config.yaml
loss: "l1"
blocks_per_level: 3
beta1: 0.9
Rows from block 7, named by matrix and row number. Each number is 500 + 25 x the weight over the matrix's rms, rounded and kept within 0 to 999. All counts start at 0. Numbers have three digits each.
# convs1: 3x3 conv (model.mid.1.convs.1.weight, 128x128x3x3), inputs 30-39, a 3x3 kernel for each
convs1.0:515530519483499486495468503523507515528459489547528498544481495522486518490510507549492519488513494472497498513523505458464481541544480530500439510477442582474509504481472506519532515537454538444502438500508516467482465506514468500482500551519494520470504499484510472483
convs1.1:513515517491470490541505476512490484495516521489510474464534461509525462520488490538529504518548491466513512527467500520489504526513462467446465513457471569539552468495541503487517517498473466472465469468448532494472468551505507535513532499489551457483465493524493498489
convs1.2:507514476499509546475509531497487477529501532522515534496499517494545481484508492487486464496501472483529500507502479492537509494522494507533508512509483489499453445551478461508510491525427518515507481526536553500517518478501487510483494508507482503520449424526488497497
convs1.3:532535494518511480521525480509540508535510513479504502462505516479515497472484524472481524494496528477487535470471510497497438484493476518467510538504443530503522518492503498502504544487525517476495556497499483493516506503495535540474538529508496510486487483474488488468
convs1.4:507492500471539471493534480524506465509529531485481519489482508467486505464546532470533504508515514519503525492498502536501491515481470509485453521529501482451468494512507492513504458467468486512519485532455464499493493512508498494479484491502473469513480498499452501523
convs1.5:527534502505497477506496494543533544493488488468477508522506478471503496457507508515508526466435507475541502496502491478498504483521538455505457467510546456511486494495505504528518493557480441533500498491513492479497529481495450470498480480502494517443488496447559550499
convs1.6:496506496512475526490512535544470466485520473493516524487455507484480508499510517549491540494474488472542479540487489509491473573465459504460510480468482517510490518508508519519491525532510517521533492485438500470471564491449515467518498507538521521482522462465483444500
convs1.7:488500489546512496462530502473538494484525511479524499496516524481494536515480477510498525490514468471497504492511503463506492557522476502500450493485524511498519490455498461448504494487470463456471490497471459505507505521525499534505487477492521540485482495459500461546
convs1.8:497486511492535534506469535486512493527536541496459522496466503508534472499501513479490518543481478522491492488464539534470535499469499476482500473504481515513519459499503480473501479539431464451492445519519490477531530527493526502490508521544462457471479503491487480469
convs1.9:498528502516498460505541537498565549480503549463528462470490523453475488470435461479519544513539522507505514471504492522542528533474536534470541480482498477513497495537486522475496536511525505494514536540508544501556502493485539502543555510495527493499491465491464500464
convs1.10:463486481549487507537528490453453518551529530469545547505537504465466458542521530503532491515476443471464488504498482457481540488495485535497496494461512518527517464536498515516516498492471488500487464500514510490471513532469520536511470481504462488476486498479515554531
convs1.11:544529544462519515475486488446497462495548486452522521553530521519501507462513500467505522509480482524499542491502503477522513474543480525499536492491479518498516550518541527531497534484489516508515488525498507493514495498453484467519472485524512522525459436512493464441
convs1.12:496481487467494493490471518539474524517489449508463502508542488510521471544516505571483502462483518534477476531488497523525484491496474451455484499495484484494488476468532529532467527487506502519526488441510509480558494494559519536539523478487482475508514517501505512524
convs1.13:531494543458526507495524519509497504538501558525482475488483542491453519508491511523452444547495473532489479488516447451480522515478508513521508488461503526466468529498547490441471495462467561565492488480504525530490523496542503468451537499485488489545509464464518485523
convs1.14:489501472507543458525538505481420488505450491530495477444527474545499505493513524499473507497513506508481526465488496483477507482496461508507459507493541485513479451484554436491511504479525488480490512539543462537516477466498510517538501503525498510529498515500518464522
convs1.15:551460499527475486536563518533534517489517519488482477440513514483531522486479509482519465507517504510486494501466511485475478529546499531456500524470489496502539530524522518489511569474516551516499588494448547512495512506489503515519509535482492496478475529471505497478
convs1.16:515466487538490491530480497508472484499486505506505485522483467447490473517529502520483506495472545490506486464497478491454479510520503476473534503496477560489555509447494487523470566518498522510485505480474513482532499483487516510511480515547528514520496483509521489538
convs1.17:514492560495497488473528489561495508488496540515473511505465511502458486528497466525470449479507465486526528471533507522495480547540513495487483539452536541474476459499494476506513551513481484519486489450534515500499524502454502528510508484525523503563493498537545516526
convs1.18:512486476492464519514498466520517481511486485475485499515483480482466519467512504496507529478495510522496508449483505475462494496522540504507478489537523483471513457502481451527503471504485521478501507480458529489521459498501477504535488506510498506511506486476487473489
convs1.19:475539512494533498472457506500470471481499496472503482504474509484436491480502542520517497518492499528523505507501488522526537484496487502459472499525522518515499557515539507531522468516469478470501498443448511493452471487510484498506501498542494484481487508462503553480
convs1.20:494455520477521535489494470518535488509506508503498499505511533511493506501458502539495529508476487500466522508506478499488474491459518483467481484544515533479532527470502514490487497514526529501490459476526517480413450483515470544487501495477524476488526488436514507539
convs1.21:499493480509487515465468539583488513484508507502529510502512468544489531513473439483506510447502498504535521510500514515484478516515517481496507487524490491501513485499535515481523504479489531468481546488501508496472475478496522468481470471531509468521505495521525517516
convs1.22:486480527525487534504519522524505482535532516487496479531470500495516490483488478558503421517490515493497489518512475508476467547497473484497497533443457571500479481519493483509487553455498508482483496476493516531516501505486477505532484493535513465508472508483488480521
convs1.23:515484482488520503488489467446472493533539499489520521485515503514525509481493502488481512490481482502502484470511512487490478487494484479500488518488490491471473479428490478522508490488462490479486492498503510500468470465514546501474495509451493471484481452533506513563
convs1.24:523524516510517490517472454513490534484472485474505496482480485503508487492487481493519507475511484516513491543496527506493496496486521532466479483498528531488485456493496498524491482487466515477467532502493510507486538526534535499491471486476470467542470498511502516505
convs1.25:521497515501494493513486510520491471509447463493506496509532509475523481488509509528485486543514497508494479544497517514516494496482483489488462523467459536503521496492469502473495509528460496506488499482498505517495474489546530536514465518483512503501479488486470504515
convs1.26:490497534491545526536502511543516467515489531539499470477512495441503475446465475492463495488491479480517501474485512508492526481531512505501527499501480486504499505527506502500514513495507516516547502510529552507519538566524524517528501505517483511491493504485491497484
convs1.27:494521490492483482533505459504558481481491510485497527498504489476441492561509526490533489502511516497480509489513522472449523554531531510479498483452455600558567491471495513508465498530505488489470462487494496475488552524464473510496538527514456512538546478528513486506
convs1.28:464517484476485488492505500523482479511474471462528541500493490465503507526491462510485484467454487538494526502486491478539523509476534510505469515507497478495502496494493440485494494472519493481500468473501503542495497469530521518500543487542515455525469481506451451479
convs1.29:492501507512516509482491507513496471481460453485491476531475526522505512498488522470479468499510463502488509516461456519489506509479498507513502523512487486471471501557500507515503521473537495536502511494489471493496474494526445437479488492476512516492511469489485468483
convs1.30:499537517521459478520497500516520498488547490516483517557508489487500483516490504527494495514519484479469509486571563485486522477497531509508537506464491484511469463475531489542517502481510528488501479526468494495505522487508515490498491545492500505448471480561470515472
convs1.31:475437519465510467459552509547505512524496499498501508520495483514489521519489503543548483519523477517470475564469533477458521525501430524505504472495496533511477470498528517501514508504459530533486506479510524494497510530465460472540474525505531465497530529522492475513
convs1.32:505466497522501503471474447502491484465474487499499501479522484564497468522483444490527505518540492516497543475490501499539496427494522496529491473511503459464492497516450527494465510523516492499531442485499486478473530481508504491476482480479468524476487493480500479536
convs1.33:504530501474532526515508487486495499513519487514504499537503531458545526491544506471512526479486476489522469473527473503496495512519512518556545479484474459510490500491503483484580455484500539538565491501531488535532549516488474488494511523515455522484494484497471483501
convs1.34:523504499464469507473476502484475484465546485524500556481486508526546528543505483521533483479484488498545491451491533523519474505508506480499486499496483524529522492482506479503498527480502482524482502487519480476458548528495522490470462455487559512522522493556569494475
convs1.35:480493497496512478506483528516507481488494509503445439446547525500493481517497491533494544512523490481464493550503497519512552495518514503467498568493484541530522471481485472506499493479472484475499508484522490507491512527510523563472496479555513501438523514564488494502
convs1.36:528519522550499498469536547502504527491563495550456482468470501448505520505468479492498510506478477541504538520507486531506526518525504532506506485499515513464525569518536504477520544508508559484507540486537508497544502498476495498533537528513473515486472483516511458463
convs1.37:474524525495507490495501489513504508499478468461529495514518504496466508488520532518458523488470519462492539481507496496516482498482487505494500510531509487496498511503507481458489484489471508524506514541488508515504543509492469519523462534489510492513472488466461538494
convs1.38:511541528529526495514533548510534551490476494475471476498512512425462551484491532494525475515506497474512510500483484540490492503509496493474543479523497482474506525514493552429476505497501533493531496508508519568540498532515479509485543530534513525487466530467491487472
convs1.39:523544535544505487510525524464463507447530538446451510487506483466470537466480530509522473475543517466491504487455519479523524491528484477517487510519533504450493509531523498506505483508512510501525508511519497509549516504461517522510513505518498496488483439517473508485
convs1.40:466502525507480510544506501524463484492508473507491467478536501496500520493488471497503505515509476483527499556508478498488439520487502497478509510496491558495501516514493518488467523477487545489495524448520535515508485482509495488548511544591543489468503546509488477484
convs1.41:546476507469502487545493533502531541492526519493494472544492489519471478518524508490462531451530531464508476451501496474515518506491524509548512510494547491517534487486484545561491492499459478527496493523528492562517502520468544550501512478485450496478472464469465497464
convs1.42:546477472487503504477526482530489491463483512525519511485512524520510508523511513486503502493475497495515505521499504493460471562505528516482545519471490572520490496483483497551485529511481524500521483481501462552524515524468478541483475497468495492482503508497461496470
convs1.43:500524532490485502547505501491486482490521504417469489458473522491527511537511526525467496518488495533528520459475515498541541481463471515485512492501499474516482529506494519505519515497466484508505533513487510485481502552516504535482521540504523534486495451456485501526
convs1.44:519513461512505445479488465450497542513495497520502540504452508471511490547491517487462499514495495505492538503496459500540518459547467508508519495507537508482476491564493528519524500482419573512473513505484487525478496501477546552498472500483473465509449464497458486555
convs1.45:505515513467511481483498486470517472477498458474512504525484539477503520453508519491463477506556517557527538507493502485478503497482507509512516485514523456472494506497502493477487468494486489509492492521521500495517478535479514479463524503464482490507504480519455484499
convs1.46:525460502505516469508555483555526523529501450449443475499479488506507488452488533550542490555526495500525514538484498497497502471476441490502492481501439503513484541526513486507479505502492546509536473486477520501463503477494502505505529495501498538496511509471494510496
convs1.47:531483499485469496477481505539478518458503505484513521478474505524499493543498514550524521510488477495482514533513539484487446503569549464500515471473483538455514515527476456511476509460506502505468500444476511502490501499503480512508495487505516484513496485481519514508
convs1.48:514521514507489488500492492508513446540517519538476443487484484482462518509515510552524530553495472495497441523527482516466496542510509508517477528487504564493463543474467479499481518464494484513485507484472511486505539514525498533508485521492464492482510493504509476502
convs1.49:505553520505464525533554534494531482498505502523510509532479474467471517486477501488475475505527521493520509533504492501522488514505503502479538494523521529479524523473479509500476518516508530532554541531520563497535504495502473446473463523508487462493483515515506492471
convs1.50:532516539555500513492540528478489561512481500490502527472513506457485500491496469471491524489511539514536478484527501498489505506484493526499516517493517494509504499516477518553489502523503539520518578475531530495470499536520543493452531536458511524499494506524491503472
convs1.51:506546515493474488535480519512471474539495435493483459560517497490452477435545481567460466516474512487471457476535507557455479506501512503504525497482455526521510491530501545476489507459517503537460483463498538496499446497482488490519496554539503509496503531499498496474
convs1.52:534497533500462483507466521504470482485496539510520461477486516501477512483502477472498496467506533481482497480502483495461523542522520517511528530485512532527539565514489491484464537525538516487484534473470558502504494515490507549505567546508518509481494455527477467438
convs1.53:482519511501507494514532541503482509509491529533492540505530526499476510465457468528492495503475505462509524484492527492487493547482481510491524503459486514459496514484498501492504491495521531528537492501488523508485505504500509496463506519493502483496484491513517499530
convs1.54:483556499512534488510506537491490524489529524512465461530473461525473521519454459522501495478562541534518513511507485544499474466560517500500529490467489484478511513534534506493514492482515465486495487497543548512501477466461528517487496514534491482498493503447487502470
convs1.55:510518505522487519456513536559516540502492490511505449529529510493488478512504486528502524491474504495507458564489496471485485497492465439485460463517479520520536528506506454519482573506476528502513492503491472509506493479523503538509528445497514468523484482520495489456
convs1.56:495472498483498482522535516536476463499441486521513487494458502525473516562485457526479469524468476513451478557468432481479453530530484508474481507493477537491488524501489501467519494480502468505470513465485510515518493500496467481467474482446518505522489511550484517543
convs1.57:533498523492497502474501496474510537493451479482506506549506483516509523529525538498511467530453479502508486491483487514473529480474506506482484509486508510475478474498539491452496506479491451485485448493509504458519500489533503492492501547524473498495470486472511533509
convs1.58:525555539445524485451498517484488496481547493551495476503498528447481522498525514491470465546473506492464465468489472485520473515484518494482539500467517504507488518468528487511537513511524531501482471510509525486485505468562485528508542491503498517510467499508539517547
convs1.59:521462493505528454509507469449457498551530523515540526501559478499481484471499517485500492495461519520542498464516485507504488465537513455529470510503505476500473543498499502553510489484509548478488469526486478498477516504514480514512505498499529490529466476499492488551
convs1.60:474510488517503493519510503550542466535520485522493514530497509540524497509514528454494495514500520470516506511474499526526503560480519534518477473540526462459472527507441496556447478478477510482495510486520483460484500511484504492494523515519502458525513461466482494537
convs1.61:515482504521541520501478493516485485498507477546487521527503505504513544500490501503497470485464504445483488550517457481483455524521474496514493516486439535521493505521506483516553521498495537484514541458454518453481477499474556488505485522453507496509497501522484444503
convs1.62:512523533494515507480512493532531446518526500521512490539523528516498483492493540537475462529485465512525487510527495502466504528445482481507483471465507542517481495510534439527472481475470517503497532492539511472485478524513485519534509498551500516475462532447474532464
convs1.63:478503494517492478498501511526514531508515503484435481482498509488500529516520533480516543505517467452500506478499491484514506474497523536524488530507455527502488496497487473445534453490510460464504504498477449470488520537508537510535531516548519463501483489492496471488
convs1.64:486573504522501466493505491536473471435500497418461488484478519474499503467440509492499515479491569481502429519446510497543448487481467512524492521548479531497473527466512502459538523540445469525533451506521499525502501480493520489502496498530515491476507502508530488488
convs1.65:471520510482539517531494536507548514521501518478478447499521538517497502509488529479468484505533472485485522474492487481500513480515513509528490516507471430549442507486482490485494492470514498487504492479571471500538535490509495429516543531496469498471508460518506485461
convs1.66:505494452464495483481519457491477488472485500507467514558508491505479537474493476527523512523528488524487518500481489494479519531532502474493462536528474447487534525481449532485492467537503485574471517520503494502536502527496503462494530505468463521503477488453470460462
convs1.67:563539510469535501521542504488468517486513505522462531494471490467450508453535508500495508498467513505500467496509483529490498489510471499490530501540479520529505560475489530468476512489527501549487513523523522530532511495467472539484560504526441445492449467495458501522
convs1.68:479555466490447535518483482483533490470493516486523471453492538507501514510509460483499461471495537504479474511512469502506485531460528523491462504497494518482484501514492499493461487525503508522483483486498461491479453511527506535499494542492491493500501487441464535519
convs1.69:500512508501507486487489481519473481515447483497483527499482467451488497536435489531481517498481490458501503499503462502492470528495467479516497544483470555531479505534498503516505527497504508479448494470472514466512507536504487513499505516457511478498497496534512478514
convs1.70:521484458504475470475545480504496456485476493517503495493504489504506529512498526475483483502472502482508482497468517468488467451480494454523524498481512483518468518532530511539533505482478560499519568499498482504500502492496506477484492500491451483504461494483486524552
convs1.71:472506534478497510500484490524500529541505518521579496505499493561459470504508531564525517526503482468509540497476499485516510542509480514519511498493489493452463478526528456466472503493494483513544478473498471509514531468510523507547516525549456535466535479480516531470
convs1.72:500498492518512513497503478501499517483532501506547489487543520497531578495507471505474494513488455507516528517476484481485506481529487513539498511471502516473479506476504492431487485494513490522476521502503462506493519486524478505484487500555491535470477458482537512504
convs1.73:514505511500513476510474563470556470523518505482501473534521568503508539456498515503467495503514510532497491461496492450518460499481523473503483491519480495477519481497527500506514484506497501499514494510467467507549506539489512435484488509529453506442496534504486474430
convs1.74:504502530492512490514451514490546498516490513477488418535532529505504508514550513467509464499488485529503483488529492523504493510449505530512492532528496499468486504499532515538525550499519497510544531526525485503498500530486524489469527550512471484445517517455482496494
convs1.75:488506537502488525452492491503481486494489510450501480472470511475476512487516476500488467491493501545472545495513441473521494493449522525485489524425472476463524488531494478483461511510507521524518506505501484528493464501528491496471468503502494506496458492479452476493
convs1.76:476508513504498523506520539532522494521500479477458501475454532531527489460481507558543485491465475490531480538484512483500496495465509488502474489470478520464464538487525533499434494461486516500500519488498510522454472504530501530459500499545505487523484527505523519478
convs1.77:519498479523513493486490517494493537554466486509485479511477529477505511474496528537481480534475473483474498494489503484495509495492502474466517476472503481489461582498493462507515487513497528477549488471517505523494513504495468527507496512481466466469523497479518516524
convs1.78:467510483508500518486543461545478474483510526488496518520531513496544503474511501484551455555506514481484456490496488505507491515430496520445510510468466516491512495524528495517485498511535493522510532449491520491476467509465509510522483487543438461488451447476544501535
convs1.79:510530510547499520502510529500484542532495499483557455499482443491480529560508463456478494503475495527527524462523517454472498495466501507512542532507506479487501499509471464476504495498530476516524535496512496520508458491473556490503474487487503461482459509504502489458
convs1.80:513521484529530534495509454422451472532523461508516462524528502475500538493528498489530532496516522493525492459511484464476494477480517504518501506507509486468440493524481548485550489508535497500500487540496498523480534471499482462464520471495476488445469474486431491518
convs1.81:500494508514513480521502501566485518493480477526491522471478529513519493515465479528510471505509473482497484540521470507503486571479481510450475513511486568518527520500509483508526507500455535483493478466488520460494474437539500519477439526491491511547508492531482510452
convs1.82:491475496522466471510480503513484501470469539489477521520510520551511462538496529551466503493483513510501507513472483505452484569531476481486451500510480572552530483476485478507497541499487499515495489466456516469514470450498482499514500535494533500488466507514532457524
convs1.83:475473470470497499479468494501536528514508559514491463483531520512477507474483498551475510517492476491509488521466483524486509476503503464488495484502511496493530500531498489491521445528553505559514479485536497488477489478488487471487493517485502482486546523510502481468
convs1.84:502531458557468502516509492510517488495451551466489534468529484503522516526479498579504498498481474527461496508505533543512465545502475487481471480472438525518494514460495470484412503520503489453483473500491533465496447520546534502498512519501485505494512514499501511508
convs1.85:476560564480506492510519494510516484502457533495533554473487535449505514529496545459470495534477508486478488508494494553486508491514456472468489532512473482469505491508474474465491519482535514541497479526484501528467495492509507495497505514499476486549496452526456508512
convs1.86:507481469491522485511466514497488518505493523520514524501514477516512519485502523518489478469479521496517480456525520488523525486457447476483543467525490497500454527507463521496524493506500519520470494496488472483481542546511497471490481488502475499511497493487491492517
convs1.87:520498497511478518527513464498503494511564511495535512511523488511519503471499489526538488479548503492489509465525454518505503497538489486478511528509487471522481464472499489488508510482501488523521481509514516518524522497557510500488526505496519499519496493518545446503
convs1.88:467482519484490492480509517526498452523518529539468469504537512490511507497461489529483533451465478492547540538498479499483501525504508513473471563500455591497525502504504470496490526506512500467534472485479525518557488511513473527517477507467531488503516488499507501549
convs1.89:519497505532489452517518461482506514481506460469489484491497518484478468455479514477506518473506501516483478470525480497491482512471471554499530525506481491528518514466515491502504508461443559546551548470541473493505553491481503491489519479508467454480463496461443474506
convs1.90:522515510527500464521533496548509524474483551481470491513493484512538476511542495504488518541506506452559504512469478471482460544496522515505476498498506609555527500474503492460466533552533528471473509465503529494513485536523498530520477473524491514488511477515441460493
convs1.91:517509528496490495506531517527504473514496506514480477549540520487509483519510523554520490535478466519494466558514454496473460552486499481512427477496474568465469531512502494493495486485512473497481500505492496488439522483500505532494495489478482489472522514506506460485
convs1.92:519515545500504489516471532476483510514462523486515437492502510519528510518456490493504530525526506487470512486477476514477478509503497508496512496498490525524541464502489474505475527540481496469461517503507517499489476503488485498530541499515477477468506478497479510482
convs1.93:505474496512500468534474472513491526516472493558416502475558509492501497444509536523498461500470477489563499483499460456492493506498545477500501510488494511530503531475527502484473534487510543500490596486508506496492546531501470509530555491491539479496503466500481475456
convs1.94:500520511489474494505537479527452516510471474493447502544507505446517495456484513491489536486453492468521497492498465476504512518477496487513499512497504495506469502463483503532513493527516491530447485487514498511469522487509550497481510505485489484476499510499504517505
convs1.95:487481475494482510482446504509484509488484474451499527492476497540512521438463476487476528466514512495505516532502488513512514478446523502495518468523509479470465494498519499518478533478452532481451525504494510481471499531524534546505488501515462488541474501499477485521
convs1.96:511505476538498533473482499507523498495499436495477486488511494444485488484520529519514495519523493487503479516505491534478513458476501519560466541478486480472472480504474518527469505491490488489500487477493501522490547507554489536506512555475518505483482525543483479483
convs1.97:475499507483477456519466478487458488517513527480516528491533553447542505496538510496433503496491520503502479483485514522519502490501520523535483512501472461462499535515539481493499478458506496524491518492508495510499536516548514509522502548530487438481484501488486501504
convs1.98:471501506513492513516485498521488465485525524528522515529479474446522493490482520468517466474474573490481516537482515493495520459488510521510515500496536515502509532506503502484454490505529463494470470507513496556527523501472514504489492500558529513519504460538488499500
convs1.99:522474485482527505512497503497499520508492517470512533451479499494477503551518474494481485491498477491537523498506564515526501486510526497490501483481524487487479511463513510489512541528451515504501481552483498503484462508475556512519483492475477467560463482516457533525
convs1.100:527533494493531490480542484495465532497523537504495479459471472476465495493489498484485516445458515497539494519490481497497485484459482500502478503479519485500519561506490529505489556473512490532518575552476557508546505536485532514523495499506504476479463515477466520487
convs1.101:497485472490471482553512514543511503538528483519490491485529490463520519475479485499495500482474478512535495501520489488512499524512544470476492492523508518479535503495504522481475532456522531456526505457477547522520496460524569528519595562513490509468508470532482485488
convs1.102:505513491517542488531500489521479485501514502462487477461456495498471494542500524476471485505482502501474459492484488520519484475490519520537520470453492502506474512512460505516496490487467532496525487498493484491505506526581501514519479507498504485513481507495487471511
convs1.103:508491463481522490498492479501484495569516497477493529443519482456530475534509514512474485529467519525461532491488518525527443512480491502524473448532518489510471494454507487522525495477493502514461483508522515483490482479482532486473517503476486484489486516489525529560
convs1.104:527480525460515478476475485496466474490510503524476509512503499483515520526510525489512523501480470493469502506492483554535472488451477488515522490512490479490476525528517515505511494510467493493504478527460501497480558490485534480556483468538499452488500471476514484563
convs1.105:482516476520500461477494444467506516512539515478537484494499483503479520511482510507489524500504518443506456483485481498529482537510516480456481516501493551524548535493469486467487533496478500460493507467478478492499477526474494562497499491477463506510530490516510536547
convs1.106:500523500527506538510506568490533508541518452515522476543466494473464502473466504475531509502496489464480509475509474470516516541488495505491537508500503465524478496512500496483518515490527489548608478549528491538533526505519487548501510534502473469508491496494462496451
convs1.107:516503505494467467487532476503498482487459471513477475502514506510490496488499470538529534473518514474495471472470468502434507533453489509498493531484498560508535500499469474490464531507514476474479500499498556468498521512490476489509475516529491535505505478490508519541
convs1.108:506483516482483457480477512534499476493491445474529484480508486511468491511498486495480486557504471507501517536541477539488517519525523523530467519481440554504516494527486495513512529493522499501486479521486487471436519489504481488496504511517520532519476498513519499500
convs1.109:506539563511481482458553483482538479534518532463477552500517502511485532499471508538486473527518453502509469514499478482482489472479491527514516510532486545482468472515533480455492541515461447496509521534494500515467476501506496522548521495503491522473523504505483509500
convs1.110:482485531500477489519503499517523507505474495510489460465502527534499508498531527536524515512475485518471501516504481489474482482478513464508514466497533523502487494500484472503530452518508495485536477505492446512471465500474463510525524593502508472514510504476479464490
convs1.111:528545509503505551538498522489528487497475523508472483482486515461495472502485493496502490486507502481489496540508498511480528517499490547510504522489506523505499526518500517494501516503480605518524568506514558541515533516466493528505530506452496498476465533492448487529
convs1.112:472472470524513490479479479472497486474503518458511493480515468485492499499514501512497487495514495498532483496486491500488513475519501476506501508461479489479529576493464515507492505513520498490516524492474501467434562533536487488499433473488499520486461489529512542555
convs1.113:533487490512486534541518540499493540489533480521481520500509513494473519487439489480507533484505482518493522507503502452508487512516474541501525466478506493498526493506500509498508503483521551480557534509477535524496491534526498507518496550528490465486490527473522503516
convs1.114:468466457489458462470479495486476485495539511499514501525476466508479483459562512499478479454481484505513507525470494501505525486473523555555484478474490480471498448517515492500501480514473492512476488531498477509501520504540486528506475526501477486497484530456458518445
convs1.115:519532492471475507472521481483454512490526488480534479506541502476543514526501530513491516528506474514509485456509538476505525537523490518524432520519510476463473478520516474502470515526506494468489470497513480497452536465507521502473536508516458484468447488491518470508
convs1.116:493501480552511476462483467482501529489502520492514526486505503514524459497422515492467489474516525510491499462471489521467513514488507479470506475492476510535520507530450504526512495479505518527490497524502493467467495516478523490481507514503491486500521468548485487521
convs1.117:518458524522475468498486461539502436504485499499507498541485477500471455495473552511491469486519520492524477473513490460486527471512536515539543517480483509493512495489487518442484494515517516469517493460501493491482515521486533521478466493504465474466480513497513504541
convs1.118:509503505505496508542483503549535509507494508460497484442493497473423526469546547532526560524530495478480445493483465498482518491516526494484509451531501476503494502536451510465513482511488535526498523517494516474488489539473489547501465502469501500460550522515463497524
convs1.119:472520525489534464485529523520502518503486515486473505491531490523493497508509447552494451522506520466487507543464491516509478576536518458487537478479475574514514516523516485471536505478513493473484477503473556501515509492465465500476506508498485544525492508483458486498
convs1.120:493484526491536453533554530518507478521492500454509539468474508436486500468494494480472516487513498530515486497504536466454543495496511505522508535512522503516473528545533488559523497546499500565521494532510531542530480508529514514492503516513485486449490476496487509492
convs1.121:506506550440521505506466505536505503479528489458459470484526547489498482495522563515505490516513519526527448501505512515486476518464474502500452511521458506518479484535506488488530490465563474526496504507536484509479510468467475505511530479484443493475443489503483504499
convs1.122:489499475501540499472459460486523485483479547517491503465491481539523551482475504526500573549456502526460484473497524474517563515537490477535519506489523500500480502449490503496504535469495505467501482506463521493514554511525493470510505487432522501520487495511486500506
convs1.123:521505529498513524502551513520515505512525496506464494545514497505483483449488503490492514514502499525459508570461524462469522499463529507543516487501468491487495516506543512493509504491465500511581481480517505531538465502519474541473546488517478475456503487467457518472
convs1.124:517514469494471506513506459538513512506492474506516541493494543506501492495492492531506449487477536520506511510464466529564510496495485496512482475543497466506475492499492474501478467512477481478479502495488549497498496534539537542529489507511472461526484483474427505517
convs1.125:554504476467510480489465512504482510468496497496502523515481496510505545492458505497473466496482493495508481517493489497527506502476544534478493484520466503483486490517489490501476523469444486537493494480547491491484571500509521508474475509468488488509479495498509521549
convs1.126:517544521524521540558529497489484516497517503458490474514512552456559527465474521492488489498476533492483468499521457456536514485513524490518504473508552486488485535510489478531505541486520557513505551532484514504479496487482481483489455496524438511499484505472458520527
convs1.127:499523507514516501520528518482548470506494488474537457501479506504467479465492523500491501479474542516518540474432454490516512510485542507515479496499477483507496564487559436468458494540510513461528527494489537520473453528520472463492527479510440504490448489489486474490